config.toml
model = "image VQ-VAE"
dataset = "abstract colour fields from 500 small random pattern networks"
train_examples = 203450
image_size = 64
crop_scale_min = 0.8
horizontal_flip = false
translate = 0.06
bottleneck = "vq"
downsampling_factor = 8
encoder_arch = "vit"
encoder_norm = "rmsnorm"
encoder_norm_position = "pre"
encoder_activation = "gelu"
encoder_head_dim = 32
encoder_fused_qkv = false
encoder_bias = "none"
encoder_qk_norm = false
encoder_layer_scale_init = 0.1
encoder_parallel_block = false
encoder_inner_norm = false
encoder_moe = "top_k"
encoder_num_experts = 16
encoder_moe_every = 1
encoder_expert_mlp_ratio = 0.25
encoder_experts_per_token = 2
encoder_shared_expert = true
encoder_patch_size = [8, 8]
encoder_conv_stem = false
encoder_layers = 14
encoder_width = 192
encoder_positions = "learned"
loss = "l1"
latent_channels = 16
decoder_norm = "groupnorm"
decoder_activation = "silu"
decoder_weight_standardization = false
decoder_channel_attention = "se"
decoder_widths = [32, 32, 64, 128]
decoder_blocks_per_level = 2
decoder_block = "basic"
decoder_attention = false
decoder_upsampling = "nearest_conv"
codebook_size = 512
residual_init = "none"
optimizer = "adamw"
lr = 0.0024
beta1 = 0.9
beta2 = 0.95
eps = 1e-06
grad_clip = 3.0
steps = 7300
batch_size = 64
epochs = 2.3
lr_schedule = "step"
warmup_steps = 730
weight_decay = 0.4
Rows from block 3 of the encoder of a small image VQ-VAE, named by matrix and row number. Rows with one number within an expert belong to one neuron, the router's apart. Each number is 128 + 24 x the weight over its row's rms, rounded and kept within 0 to 255. All counts start at 0. After the name is the row's rms in percent of the matrix's.
After each expert's rows are labels from the 100 images, of 14976, where the router gives the expert most weight on average: "strongest on" is what is common among them; "colour at peak" is the nearest of a few named colours to the mean colour under the peak. Only what is clearly more common there than usual is listed. The data: abstract colour fields from 500 small random pattern networks. In brackets: how many of the 100, against the usual share in percent.
# router: router (encoder.blocks.3.mlp.router.weight, 16x192), inputs 0-63
# up: expert up (encoder.blocks.3.mlp.up, 16x48x192), inputs 0-63
# down: expert down (encoder.blocks.3.mlp.down, 16x192x48, transposed), outputs 0-63

# expert 1
router.1 070 [156 181 139 137 137 153 106 115 127 148 107 193  89  85 114 166 140 139 149 100 121 127  91 137 118 157 109 111 106 114 157 170 111 191 139 139 110 120 127 146 114 139 146 118 122 126 116 110 150 147 129 159 136 126 113 162 113  97  98 160 151 136 124 127]
up.0 091 [110 115 132  61 126  99 115 100 119  87  71 117 131 152 162 130 116 125  97 148  83 116 124 138  80 117 127 134 119 144 182 139 145 131 143 152 130 109 127 117 127 145 132 109 141 120 139 118 165 188 121 134 122 114 121 129 105 120 139 119 122 143 130 128]
down.0 093 [145 165 138 202 119 117 111 131 120 122 121 167 117 150  80 134 159 150 106 106 190  71 100 125 139 126 122 100 139 113 113 106 117 146 102 135 144 137 132 145 156 151 116 120 111 147 115 143 164 109 123 113 125 118 127 129 150 111 132 170 142 133 157 127]
up.1 062 [127 126 116 144 108 137 134 171 122 127 143 111 171 115 110 165 110 137 120 171 144 137 138 143 165  91 199 141 139 132 136 127 131 135 119 140 146 153 126 128 135  87 100 120 150 123 153 141 114  85 136 120 143 133 139 148 126 143 149 137 120 107 128  90]
down.1 069 [125  78 128 109 131 123 151 158 142 130 200 150  91 130 162 151 123 160 113 118 103 125 124 135 120 135  83 148  61 137 138 115 125  83 160 118 133  96 154 106 157 135 145 134 106  96 143 107 143 114 122 117  93 163 113 143 128 122 130 131 150 125 127 133]
up.2 059 [113  90 150 115 171 143 136 137 173 131 187 119 146 126 122 136 130 136 115 150  91 143 130 111 152 139 167 107 149 159 102 104 122 101 141 143 149 151 106 115 101 159 146 105  94 125 148 149 132 106 113 164 150  97 107 147 119  86  99 121 139 148 166  94]
down.2 071 [138 120 181  96  96 130 133 138 132 131 154  95 136 140 115 149 106  93 116 147 140 164  90 116 118 142 129 135 135  83  75 115 143 141 167 142  81 115 145 103 133 126 150  88 153 133 103 127 131 119 164 110 121 131 147 147 160 142 168 141  97 121 127  92]
up.3 129 [139 135 146  64 109 138  88 128 130  89 108 134 112 116 137 138  93 120 106 141 118 134 114 148  95 129 107 157 123 132 149 133 122 151 122 142 165 150 100 115 112 102 131  83 152 117 121 115 151 175 110 124 119 148 117 103 129 151 137  82 128 160 129 112]
down.3 120 [132 131 111 172 143 144 135 142 158 137 142 160  69 122 149 156 137 138 138 112 106 117 135 106 110 138 136  82 143 130 153 144 140 131 109 146 109 105 135 139 142 171 110 156 116 139 122 128 131 106 140 153 123 151 153 155 118  95 131 162 148 107 144 128]
up.4 089 [119 137 140  97 149 134 140 106 112 112  84 128 129 122 141 106 107 138 123 122 103 119 171 132  97 124 122 106  84 118 152 134 132 116 133 155 125 108 119 141 106 154 177 118 174 100 131 109 158 168 118 109 121 115 108 121 106 114 121 127 131 141 143  95]
down.4 091 [120 142 105 179 130 165 148 137 118 143 107 153 107 136 107 129 143 128 135 119 181 129 118  89 144 107 132 129 136 114 150 157 125 119  97 122 150 126 139 148 150 131 106  90 111 134 135 125 159 168 122 143 125 118 126 147 103 112 118 139 153 130 123 135]
strongest on: smooth (51 vs 10.9)
colour at peak: brown (35 vs 8.8)

# expert 2
router.2 074 [147 168 130 138 118 129 109  95 113 146 111 153  77  99 114 166 131 108 146 102 118 121  76 145 120 176 104 115 137  89 158 173 140 165 144 135  99 120 166 110 136 105 109 130 112 145 114 120 141 145 127 155 135 123 109 146  83  86  97 141 147 157 132 146]
up.0 101 [143 143 144 107 152 150 187 115 151 194 130 106 120 106 124 134 125 127 134  91 109 146  77 114 137 143 146 123 159 115 160 143 126 117  92 146 145 113 134 115 142 142 171 126  97  91 150 163  90  79 125 143 133  86 121 138 137 127 112 178 123 129 161 105]
down.0 104 [139 110 153 132 146  94 110 135 138 130 120 145 121 142  94 147 132 128 122 147 133 146 149 141 112 129 154 192 145 113 130 117 151 130 197 117 169 131 135 148 109 150 101 159  98 127 108 119 106 191 107 116 157 161 118 111 108  87 143 119 141 117 140 124]
up.1 112 [105 115 149 141 128 139 182 109 137 170 111 120 116 118 115 132 103 124 136  70 109 165 111 118 138 104 148  98 128 107 147 163 122 123 113 125 121 108 105  99 117 117 152 114 118 104 119 126 114  97 102 143 153 114 100 138 125 111  96 149 135 133 176 111]
down.1 109 [138 107 115 103 144 134 136 122 127 124 116 169 144 127 119 141 144 128 101 162 150 130 137 116 101 147 143 162 120 104 122 100 144 139 174 109 128 125 131 120 104 136 110 130 102 155 125 142 105 156 139 116 166 152 121 110 133  99 100 150 158 139 149 177]
up.2 121 [158 116 144 170 112 138 132 122 150 169 166 130 118 117 112 105 113 118 115  64 139 149 106 103 121 125 124  68 112 111 141 150 139 143  99  92 124 125 123 144 109 119 147 131 139 121 129 123 107 110 124 130 108 125 148 137 138 111 116 161 148 148 180 139]
down.2 104 [119 118 115 116 141  93 132  88 113 121 135 160 155 158 124 134 139 116 130 147 129 121 128 130 111 144 125 172 154 100 116 126 106 142 161 133 154 153 165 124 124 122 144 106 111 134 122 140 118 215 106 117 101 123  99 150 103 144 146  85 112 129 136 102]
up.3 078 [107 138 113 121 101 157 168 126 159 163 135 117 143 114 151 131 138 134 138 115  92 139  66 134 160 153 141 175 160 136 137 116 151 111  87 151 163 132 108 146 137 121 146 126 127 123 104 148  97  89 148  92 147  67 112 137 124 165 147 132 117 137 146  92]
down.3 098 [126 137 166 151 124 125 134 141 145 153 152 102 131 173 143 135 131 143 144 153 134 117  99 129 112 119 153  82  94 154 135 107 108 126 181  74 113 132 116 127 108  91 105 161 106 144 134 128 129 143 107 117 145 133 116 100 125  94  97 130 117 133 129 141]
up.4 091 [123 106 166 164 125 160 131 140 102 156 139 139 135 163 106 120  81  94 117 116 131 164 118 125 116 133 123  89 115 108 115 125 126 179 166 106 167  95 118 110 110 117 127 104 140 114 133 112 137 135 110 140 156 109 133 130 147 136 157 155 149 145 169 126]
down.4 095 [139 119 110 110 121 133 129 102 142 158 136 160 102 112 118 177  98 105 123 125 182 135 150 118 128 162 108 149 160 139 125  97 125 138 122 103 139 159 123 118 127 123 163 118 134 103 141 135 144 183  96  92  75 176 114 150 118  80 143 158 143 126 124  98]
strongest on: smooth (48 vs 10.9); dark (37 vs 7.3)
colour at peak: brown (38 vs 8.8)

# expert 14
router.14 073 [170 158 128 131 130  98 104 114 106 144 113 160  99  83 108 181 141 133 141 104 123 129  69 159 119 176 107 114 101 109 136 168 109 164 138 165  99 117 128 152 124 136 123 110 110 138  97 112 158 145  97 148 129 134 126 144 114  90  90 156 149 164 128 118]
up.0 060 [115 126 115 146 105  93 122 165 134  63 128 161 135 123 135 140  91  87 130 127 124 122 137 154 149 101 105 102 137 131  98 125 118 141 124 128 130 148 109 173 127 111 101 119 140 101 104 116 168 169 112 115 135 142 149 103  96 152 147 152 103 127 120 138]
down.0 072 [118 146 143 131 113 160 140 128 121 137  96 111 121 159  86 144 115 105 132 138  81 111 138 117 163 151 185 182 152  92 128 133  92 104 132 118  98 121 118 115 112 167 137 136 165  75 142 138 120 119 126 123  89 109  76 131 125 104 110 148 147 149 161 133]
up.1 056 [143 135 137  97 168 131  86 126 134  70 101 117 149 102 105 113 115 151 106 128 146 149 109  86 113 152 128 169 118 117 150 128 144 106 174 141  79 109 130  84 126 154 141 128 109 141 143 106 172 152 135 126 104 144  91 131 172  94 149 132 143 137  82 105]
down.1 070 [168 139 102 124 106  90 162 134 122 154 112 120 174 122 140 118 137 124 107 129 116 116 136 152 144 127 140 102 112 111 130 138 116 186  94 145 121 130 157 150 105 119 154 140 113 130 109 124 154  85 131 117 161 154 151 102 162 144 105 117 154 147 107 126]
up.2 099 [136 136 144 130 146 123 109 126 100  58  69 117 152 122 152 116 103  95 112 169 128 151 117 132 128 139 111 143  95 139 126 133 116 144 113 125 113 158 144 148 142 110 142 100  86 113 134  91 182 174 126 158 119 130 163 139 130 145 114 105 122 113 109 153]
down.2 102 [120 153 101  82 133 144 133 133 111 133 145 141 134 108 113 153 142 159 116 149 102 115 129 121  87  96 154 155 156 137 141 148 129 106 144 135  91 131 103 130 130 115 117 118 140 129 142 169 130  93 132 126 136 152 111 115 126 133 119 127 163 127 139 119]
up.3 079 [158 133 138 153 129 140  86 139 140 111 176 161 119 113  91 161 126 108 145 122 110 121 106 144 119 121 129 102 151 139 129 134 115 131  92 113 160 157 177 165 132 132 145 141  83 119 132 148 122 119 123 101 163 139 172 127 119 155 123 146 120 147  96 121]
down.3 087 [ 81 155 117 103 105 161 113 135 112 122 134 119 108 125 176 120 123 129 151 142 149 108 155 147 115 113 140 116  98 102 117 128 100 116 194 165 142 115 117 133  94 149 121 144 184 107 141 146 128 139  87  98 139 156 116 151 103 100 127 140 110 148 153 130]
up.4 071 [ 86 125 107  91 139 106 143 126 123  90  55 155 131 106 168 163 153 114 128 138 146 131 142 140  87 134  95 158 143 122 151 139 162 143 112 119 135 138 134 127 142 134 134 151 139 152 135 117 168 134 129 141 106 114  94 158 134 156 120 113 116 120 102 138]
down.4 084 [ 85 121 137 160 132 121 100 150 128 142 117 147  87 152  83 125 148 125 113 119 147 122 121 125  98 102 116 116 105 131 143 138 137 166 153 142 135 127 135 138 132 103  90 130 116 120 128 169 151  84 142 124 170 125 105 117 129 119 145 119 141 125 145 106]
strongest on: smooth (47 vs 10.9); mostly red (39 vs 11.5); dark (28 vs 7.3)
colour at peak: brown (29 vs 8.8)

# expert 5
router.5 073 [141 178 141 143 140 126 107 106 142 148  94 165  91  82 112 143 135 139 135  99 114 142  77 144 114 177 119 114 130 105 175 170 130 164 152 142 104 113 157 141 143 132 135 105 114 158 102 134 148 149 125 145 149 147 100 138  97  88  89 142 149 153 115 148]
up.0 085 [137 104 147 156 104 132 103 118 141 150 145 139 138 190 110 141  79 114 122 121 125 128 180 171 132  97 132  78  96 103 128 136 111 128 104 100 148 100 152 103 101 119 152 120 142 137 138 107 110 167 135 116 150 120 154 121 108 120 120 125 125 145 154 113]
down.0 093 [ 94 150 129 101 108 144 125 134 131  83 173 103  80 109 174 136 111 128 123 118 185 107 119 144 126 143 117 194 155 107 135 107 123 129 156 127 133 122  96 116 146 150 105 103 118 113 136 127 156 111 105 121 108 119  97 104  88 119 137 129 124 120 120 133]
up.1 083 [114 119 123 141 115 120 130  99 147 132 163 135 144 150 138 134 108 155 128 111  87 115 135 149 157 139 135 130 136 124 106 148  70 110 124 100 166 145 105 140  95 101 139 137 138 126 155 154 110 110 101 126 116 143 147 130 142 164 102  76 156 139 162 107]
down.1 088 [155 174 102 119 144 147 117  84 130 132 138 159 105  93 140 144 101 118 170 152 177 130 120 140 116 161 118 195 113 160 120 107 109 133 113 147 165 108 118  89 165  93 131 108 147 125  98  88 131 112 100 144 139 155 103  89 119 121 115 123 108 102 108 148]
up.2 074 [110 132 113 127 158 104 144 118  97 105  81 122 148 158  95 157 142 119 128 137 150 121 126 150 100 168 113 146 136 159 157 110 132 136 141 160  80 107 126 105 121 146 140 140 176 119 119  86 120 134 124 147 116 113  83 134 135 131 106 150  99 107 157 128]
down.2 087 [106 143 169 120 143 136 127 118 133 152 161 122 128 122 138 180 127 102 133 126 135 152 145  84 134  61 176  95 116 152 121 118  80 151 158  93 108 151 154 150 121 131 117 143 125 109 178 166  98 177  99 148  99 173 152 157 156 115 139 128 143 126 124 137]
up.3 089 [143 123 143 143 109 160 112 153 141 134 176 129 143 140 124 106  66 149 109 131 138 121 133 152 174 135 132 127 128  97 128 121 131 110 104 109 136 130 112 116  67 121 155 113 154 141 128 127 142 140 120  94 105 133 121 118 132 142 108 124 116 161 156 109]
down.3 096 [123 151  76  99 145 139 116 128 106  91 141 102  95 133 143 138 148  93 127 104 159 124 160 118 157 133 136 172 106 154 130 125 131 143 108 183  90 133 139 178 141 142 130 121 146 146 139  80 105 110 136 117 147 106 112 150 131  92 144 156 111 111 114 127]
up.4 081 [131 104 124 156 159 134  96 112 119 123  98  94 171 172 134 163 163 101  96  96 144 162 159 114  67 109  94 140  92 125 169 125 114 172  79 125 162 138 120  98 111 109 125 135 167 107 132 121 147 147 121 139 125 132 109 142 107 146 107 107  98 116  78 111]
down.4 099 [118 123 173 121 113 120 149 155 145 142 113 128 116 104 141 122 142 161 123 109 143  93 107 153 139 120 149  90 145 126 122 106 100 139 183 106 111 152 168 153 129 132 123 107 125 101 166 114 142  92 156 123 134 165 107 156 151 149 119  96 168 118 130 158]
strongest on: smooth (48 vs 10.9)
colour at peak: brown (48 vs 8.8)

# expert 0
router.0 075 [141 163 134 123 126 132 110 100 123 147 109 163  87  78 108 174 146 136 136 101 133 132  78 133 115 169 112 115 103 108 153 168 147 162 143 162 105 120 122 126 135 149 142 126 114 142 107 137 152 145 104 185 115 128 112 151 115  93 103 146 158 180 102 123]
up.0 082 [123 111 102 120 106 121  94  88 104 101 111 123 163 145 120 107 103 143 108 114 155 118 156 164 163 147 107 116 117 153 158 160 133 131  70 143 142 144 125  92 150 164 114 101 190 113 134 151 163 158  93 100 100 112 150 138 107 103  82 134 159 113 123 133]
down.0 084 [153  97 166 106 132 145 133 147 151 123 100 179  98 143 122 144  90 136 135 113 107 132 147  88 177  99 128 111 117 128 139 113 137 166 178 126 133 165 168 103 123 138 134 119  92 115 105 129 134 160 103 146 121 112  99 132 126 130 161 124 114 100 132 133]
up.1 108 [115 114  62 143 123  99  95 147 152 143 133 123 150 149 163 139 169  85 144 137  91 117 140 106 151 129 125 159 149 133 121 132 133 136 109 123  87 151 130 143 142 151  90 136 145 141 100 117 124  97 140 133 142 120 149 120 151 136 128 136  93  90 112 115]
down.1 103 [145 148 180 106  98 128 113 124 160 107 112 118 139 139 149 144 115 157 158  97 175  97 107 162  96 132 141 120 129 127 110 133 140 125 156 144 152 119  95 106 137 122 129  94 141 122 138 135 129 126 146 141 109 124 122  94 111 110 104 140 119 106 133 126]
up.2 092 [152 115 130  98 166 115 179 120 127 172 104  92  95 128 124 112 132 123 110 109 159 163 127 146 110 143 144 136 115 149 117 106 137 111 116 121 111 127 136 114 136 130 144 124 145 116 125 114 160  88 159 145 120 104 100 166 101 118 127 126 137 116 116 151]
down.2 099 [154  90 186 113 123 120 111 105 137 134  92 146 181 147 132  85 113 137  90 108 125 132 120 164 145 125  93 132 116 132 140 119 109 110 118 179 126 134  78 163 118 161 139 125 113 159 148 163 124 163 118  95 147 165 138 107 113 127 126 114 125 151 148 170]
up.3 130 [133 123 187  95 130 139 205 133 141 178 123 120  83  98  89 122  91 164 147 123 126 126  93 118 137 153 154  89 127 116 117 119 145 116 150 119 151 106 114 147 114 102 150 122 116 123 142 140 139 116 143 145 131 126 103 125 159 128 132 110 150 168 149  93]
down.3 124 [112 102  73 159 117 133 119 109 151 123 136 107 162 123  91 160 112 113 135 155 101 146 138 108 140 140 117 171 150 116 136  93  88 122 118 162 114 160 111 105 119 179 101 124 180 155 107 135 155 169 136 112 158 115 162 141 121 149  96 146 105 139 150 142]
up.4 081 [105 119 122 127 135 136 138 123 124 134 122 148 149 100  80 130 100 146 165 142  98 126 151 168 134 151 192 143 147 137 164 157 118 142 150 142 150 135 152 158 123 111 151 129 103 138 107 132  92 114  75 123 123 147 118 134 100 153 170 138 166 121 139 127]
down.4 096 [140 157 122 167 123 161 124 121 126 116  99 104 110 163 126 120 123 111 124 152 175 110 132 139 173  95  93 165 127 135 148 113 138 149 112 134  82 125 126 105 170 132 170 127 185  97 103 153 150 115 122 171 112 124 119 120  75 141 153 103 156 152 138 105]
strongest on: smooth (55 vs 10.9); mostly red (29 vs 11.5)
colour at peak: brown (31 vs 8.8)

# expert 8
router.8 082 [151 171 129 112 118 129 115  96 107 133 121 164  82  84 129 142 134 111 130 115  88 102  88 159 132 163 113 124 118 107 149 145  88 168 121 154 114 139 148 132 150 131 130 142 136 163 126 129 131 132 124 142 151 111  81 140  96  79 104 118 136 121 100 132]
up.0 042 [133 156 143  96 106 142 124 136 130 136 112 133 107  94 107 111 120 134 131 141 116 119 115 103  97 159  95  98 123 105 168 112 122 176  90 150  99 127 124 116 163 138 125 120 110 150 122 117 152 150 155 150 123 140 130 132 171 148 154 101 114 148 119 143]
down.0 048 [129 156 165 130 126 126 125 132 124 138 134 103 117 113  97 132 140 139 112 115 142 144 125 140  85 134 123 173 169 136 138 137 144 123 163 134 113 181 126 154 121 122 126 136 153 135 118 154 117 173 107 116 108 143 112 132 128 104 107 141 164 116 124 121]
up.1 111 [155 170 159 138 128 156 127 116 141 156 136 133  98 100  88 139 135 141 146 134 123 136 115 113 117 150 134  91 127  95 168  95 112 169 103 122  93 108 155 118 139 136 133 136 122 142 120 114 123 136 131 166 121 136 129 146 178 151 150  99 116 141 126 115]
down.1 103 [134 142 142 103 133 116 129 126 127 126 128 106 148  91 112 133 122 121 115 140 145 144 126 132  60 138 115 149 173 131 145 139 141 136 136 167 135 179 126 143 129 135 124 136 110 129 129 132 122 162 115 124  93 122 117 120 127 130 124 135 163 124 123 132]
up.2 144 [154 167 162 145 133 158 115 113 144 155 139 127 103 106  96 133 132 140 138 128 127 149 117 110 115 137 140  91 124  88 174  97 107 173 104 112  94  99 155 110 124 139 133 127 120 140 124 113 123 139 129 174 119 136 130 144 183 151 152  99 116 136 127 124]
down.2 130 [126 134 146 108 124 121 125 127 129 124 127 115 136  94 104 136 126 122 122 134 145 132 126 134  53 130 112 133 171 130 137 128 136 130 129 170 122 181 129 153 125 116 130 135 116 125 125 125 133 174 113 118  80 108 120 129 125 125 123 141 170 128 132 125]
up.3 253 [145 138 101  62  95 134 140 127 124 134 122 138 113  94 109 139 141 117 125 143 113 126 103 143 115 180  96 119 127 135 148 149 122 156  97 189 138 168 121 151 174 125 121 139 144 128 120 119 137 142 129 125 148 128 110 136 122 104 126 112 133 131 111 117]
down.3 254 [160 136 174 122 129 108 128 126 132 131 130 101 147 129 128 125 128 144 128 102 164 178 125 132 124 144 127 174 134 125 145 130 125 129 151 124 146 145 129 125 126 177 131 130 129 128 127 128 129 157 111 137 128 185 129 124 127 143 130 128 105 126 131 128]
up.4 019 [140 125 165 150 140 133 123 137 154 167 152 121 122 145 123 140 117 167 131 118 138 129 119 119 146 123 151 106 132 100 144 104 131 119 145  69 140  92 140 112  96 142 142 122 137 150 135 147  87 115 101 148 115 126 131 134 156 136 156 130 153 129 137 132]
down.4 025 [112 143  89 124 152 135 116 131 108 103 117 128 147 129  98 114 169  80 142 162 130 125 130 124  86 142 117  68 152 124 120 115 114 121 115 154 118 119 111 147 148 111 100 145 131 115 140  91 110 114 154  86 100  89 124 131 122 134 135 158 149 121 129 135]
strongest on: dark (40 vs 7.3)
colour at peak: blue (26 vs 7.1)

# expert 10
router.10 076 [131 171 143 124 127 131 104  94 133 147 111 156  79  85 113 146 137 136 143 114 112 116  71 136 116 169 105 111 126 101 154 175 150 180 136 141  96 115 155 141 121 110 124 131 116 159 118 114 145 148 137 141 134 140 101 168  95  88  94 135 153 150  98 122]
up.0 105 [ 85  87 116 129 157 107 202 121 110 167  92 123 128 128 123 124 159 121 142 109 152 116 116 154 114 127  92 119 165 140 136 124 126 120 128 150 112 123 106 117 163 129  92 172 149 114 116 126 136 103 146 130  69 117 106 144 134 121 122 118 131 121 129 121]
down.0 101 [180 146 187 160 131 128 154 143 122 128 134 135 165  90 127 115 105 165 126 143 144 115 120 119 151 141 144 196 146 148 139 128 151 140 117 106 167 105 139 114 145 129 149 173  80 142 123 125 126 118 108 145 169 141 156 130 121 141 145 139 145 121 114 155]
up.1 080 [103 127  80 110 121 104  81 117 125 169 192 151 152 125 112 153 188 101 116 132 145 119  97 144 135 127 120 150 153 150 135 161 112 117 111 171 143 163 121 103 130  82 101 119 123 122 107 118  92  87 116 114 145 108  87 132 104 122 116 131 120 117 126 145]
down.1 089 [135 122 166 164 111 146 154 145 144 118 141  68  62 136 142 128 162 174 133 157 140 133 116 150  94 127  87  68 109 126  93 132 121 116 182 102 131  73 114  96 157 174 125 111 144 122 146  96 132 195  83 158 104 111 134 120 119 138 135 131 101 135 152 125]
up.2 091 [108 116 113 127 166 114 192 141 116 155  81  98 124 141 146 112 155 139 118 130 122 117 120 110 113 120 112 137 139 110 144 135 124 132 108 115  78 111  86  87 153 135 104 183 129 138 106 114 130 141 171 147 100 114 120 147 124 112 131 100  91 128 143 137]
down.2 096 [148 138 196 120 132 119 117 119 142 104 164 150 172  97  76 125 128 146 156 117 139 118 107 114 164 136 164 179 147 133 159 154 118 138 140 144 148 133 111 133 144 108 136 147  94 123 155 138 109  79 115 136 171 130 144 132 108 163 139 124 163 134 109 149]
up.3 100 [ 98 115 103  85 147 101 144 132 133 145 143 158 120 103 151 138 150 122 138 130 174 110 105 159 121 173 116 153 176 175 126 119 133 149 136 130 112 156 129 106 153  96 138 112 152 127 104 115 130 101 134 116  99 107  79 126 129  99 112 121 141 122 140 110]
down.3 091 [123 125 141 180 125 153 135 112 141 127 114 108 159 138 114 134 118 149 135  76 127 162 127 138 116 138 128 136 103 119 130 159 117 165 127 118 142  92 127 158 100 146 132 118  80 129 150 126 127 165 105 109 110 164 159 116 129 167 162 119 156 138 105 133]
up.4 133 [114 111  98 107 138  99 190 129 115 150  75 115 122 114 148 127 148 137 123 119 153 122 117 147 123 147  91 127 147 129 158 116 134 146 100 133  99 128  84 117 176 144  87 154 148 133 123 107 133 101 146 128 101 105 104 137 134 121 130 113 114 107 131  98]
down.4 127 [125 156 203 142 129 121 120  92 121 135 117 129 143 114  73 111 132 119 135 124 156 139 123 139 156 154 156 183 128 131 140 158 123 129 114  94 152  88 151 122 132  98 128 136  66 140 128 134 124 133 109 134 155 141 165 119 135 132 111 113 147 132 124 127]
strongest on: smooth (39 vs 10.9); dark (30 vs 7.3)
colour at peak: brown (35 vs 8.8)

# expert 6
router.6 074 [141 178 141 143 132 139 113  97 150 144 116 176  71  89 118 148 142 122 148 100 134 126  72 142 118 155 110 113 127 125 162 166 130 160 137 144  88 122 144 132 124 156 143 126 111 161 101 130 142 146 110 151 117 116 101 138 116  93  78 156 147 158 117 135]
up.0 041 [138 151 171 126 118 156 117 110 105 134 131 102 163 133 142 143 143 144 109 178 151 136  82 124 121 113 147  92 142 114 171 139 147 155 121 144 206 123  92 123 119  96 161  85 140 103 128 130 112 145  95 132 142 143 113 100 142 129 165 149 143 124 146 142]
down.0 055 [ 93 128 122 159 135 175 136 139 115 152 154 118  87 120 135 111  99 104  96 107 115 103 147 125 116 114 111 108 130 100 137 122 121 125  88  78 110 146  77 151 120 102 134  97 140  89 158  99 116 194 148  94 145 124 182 102 106 135 172  82 111 124 122  96]
up.1 116 [162 130 134 115  99 123 131 152 147 176 144 147 127 116 113 145 143 126 140  77 150 125 126 142 114 130 158  74 119 149 120 124 131 102 113 130 113  97 142 157 122 126 155 139 112 146 115 132 103 124 117 117 153 120 130 149 124 103 112 174 157 135 128  99]
down.1 114 [114 132 160 168 130 129 123 142 145 133 130 142 122 124 131 132 132 126 127 139 135 149 125 131 146 110 109 196 121 134  91 106  97 124 199 101 109 114 121 120 130  96 140 133  45 132 134 125 141 164 117 127 129 114 132 115 123 145 130 109 121 110 138 115]
up.2 093 [128 120 127 129 128 116 218 161 135 133  77 108 109 122 142 118 158 118 152 106 137 112 121 117 141 119 171  90 134 116 122  94 141  99 109 116 106  90 136 143 133 159 118 184 130 143 116 120 120 137 161 131 126 113 163 169 134 131 134 161 126 129 132 123]
down.2 105 [109 142 169 110 123 114 146 100 128 153 128 175 131 118  76 121 129 147 125 161 125 132 131 139 139 119 105 232 117 113 122 148 138 129 195 130 137 123 113 122 128 106 144 114  91 119 138 133 152  83 138 119 133 107 110 132 129 152 117 105 167 141 130 129]
up.3 137 [168 125 156 137 116 123 173 144 147 160 115 130 140 155 119 133 121 132 146  84 147 117 123 130 137 142 176  63 116 118 112 107 138  96 105 106 124  72 154 150 111 148 143 167 130 130 114 124 107 135 123 109 141 122 153 149 145 114 126 164 146 148 148  94]
down.3 137 [122 142 143 160 132 113 131 112 120 110 137 176  89 104  83 130 142 127 131 171 140 120 143 136 152 119 105 228 139 120 101 119 103 141 185 123 105 130 122 128 119  78 139 133  55 120 124 138 140 159 119 125 133 117 115 114 122 128 111 102 124 131 130 131]
up.4 078 [144 131 160 129 109 109 169 149 178 184 152  99 118 124 127 137 132 153 143  67 158 134 105 115 166 133 169  77 135 108 139 112 139 101  93 115 109  85 114 108  90 138 161 150 146 121  91 119  79  77 119 142 143 113 146 127 155 104 148 168 147 142 167  99]
down.4 083 [129 151 112 111 126 152 119 131 118  79 131 159 138 132 145 139 131  91  91 139 121 164 123 142 121 128 122 247 133 115 114 111 127 133 172 128  88 128 137 101 144  93 165  95  91 118 106 132 137 193 123  95 141 137 136 131 128 163  97  81 104 141 125 132]
strongest on: smooth (41 vs 10.9); dark (28 vs 7.3)
colour at peak: brown (39 vs 8.8)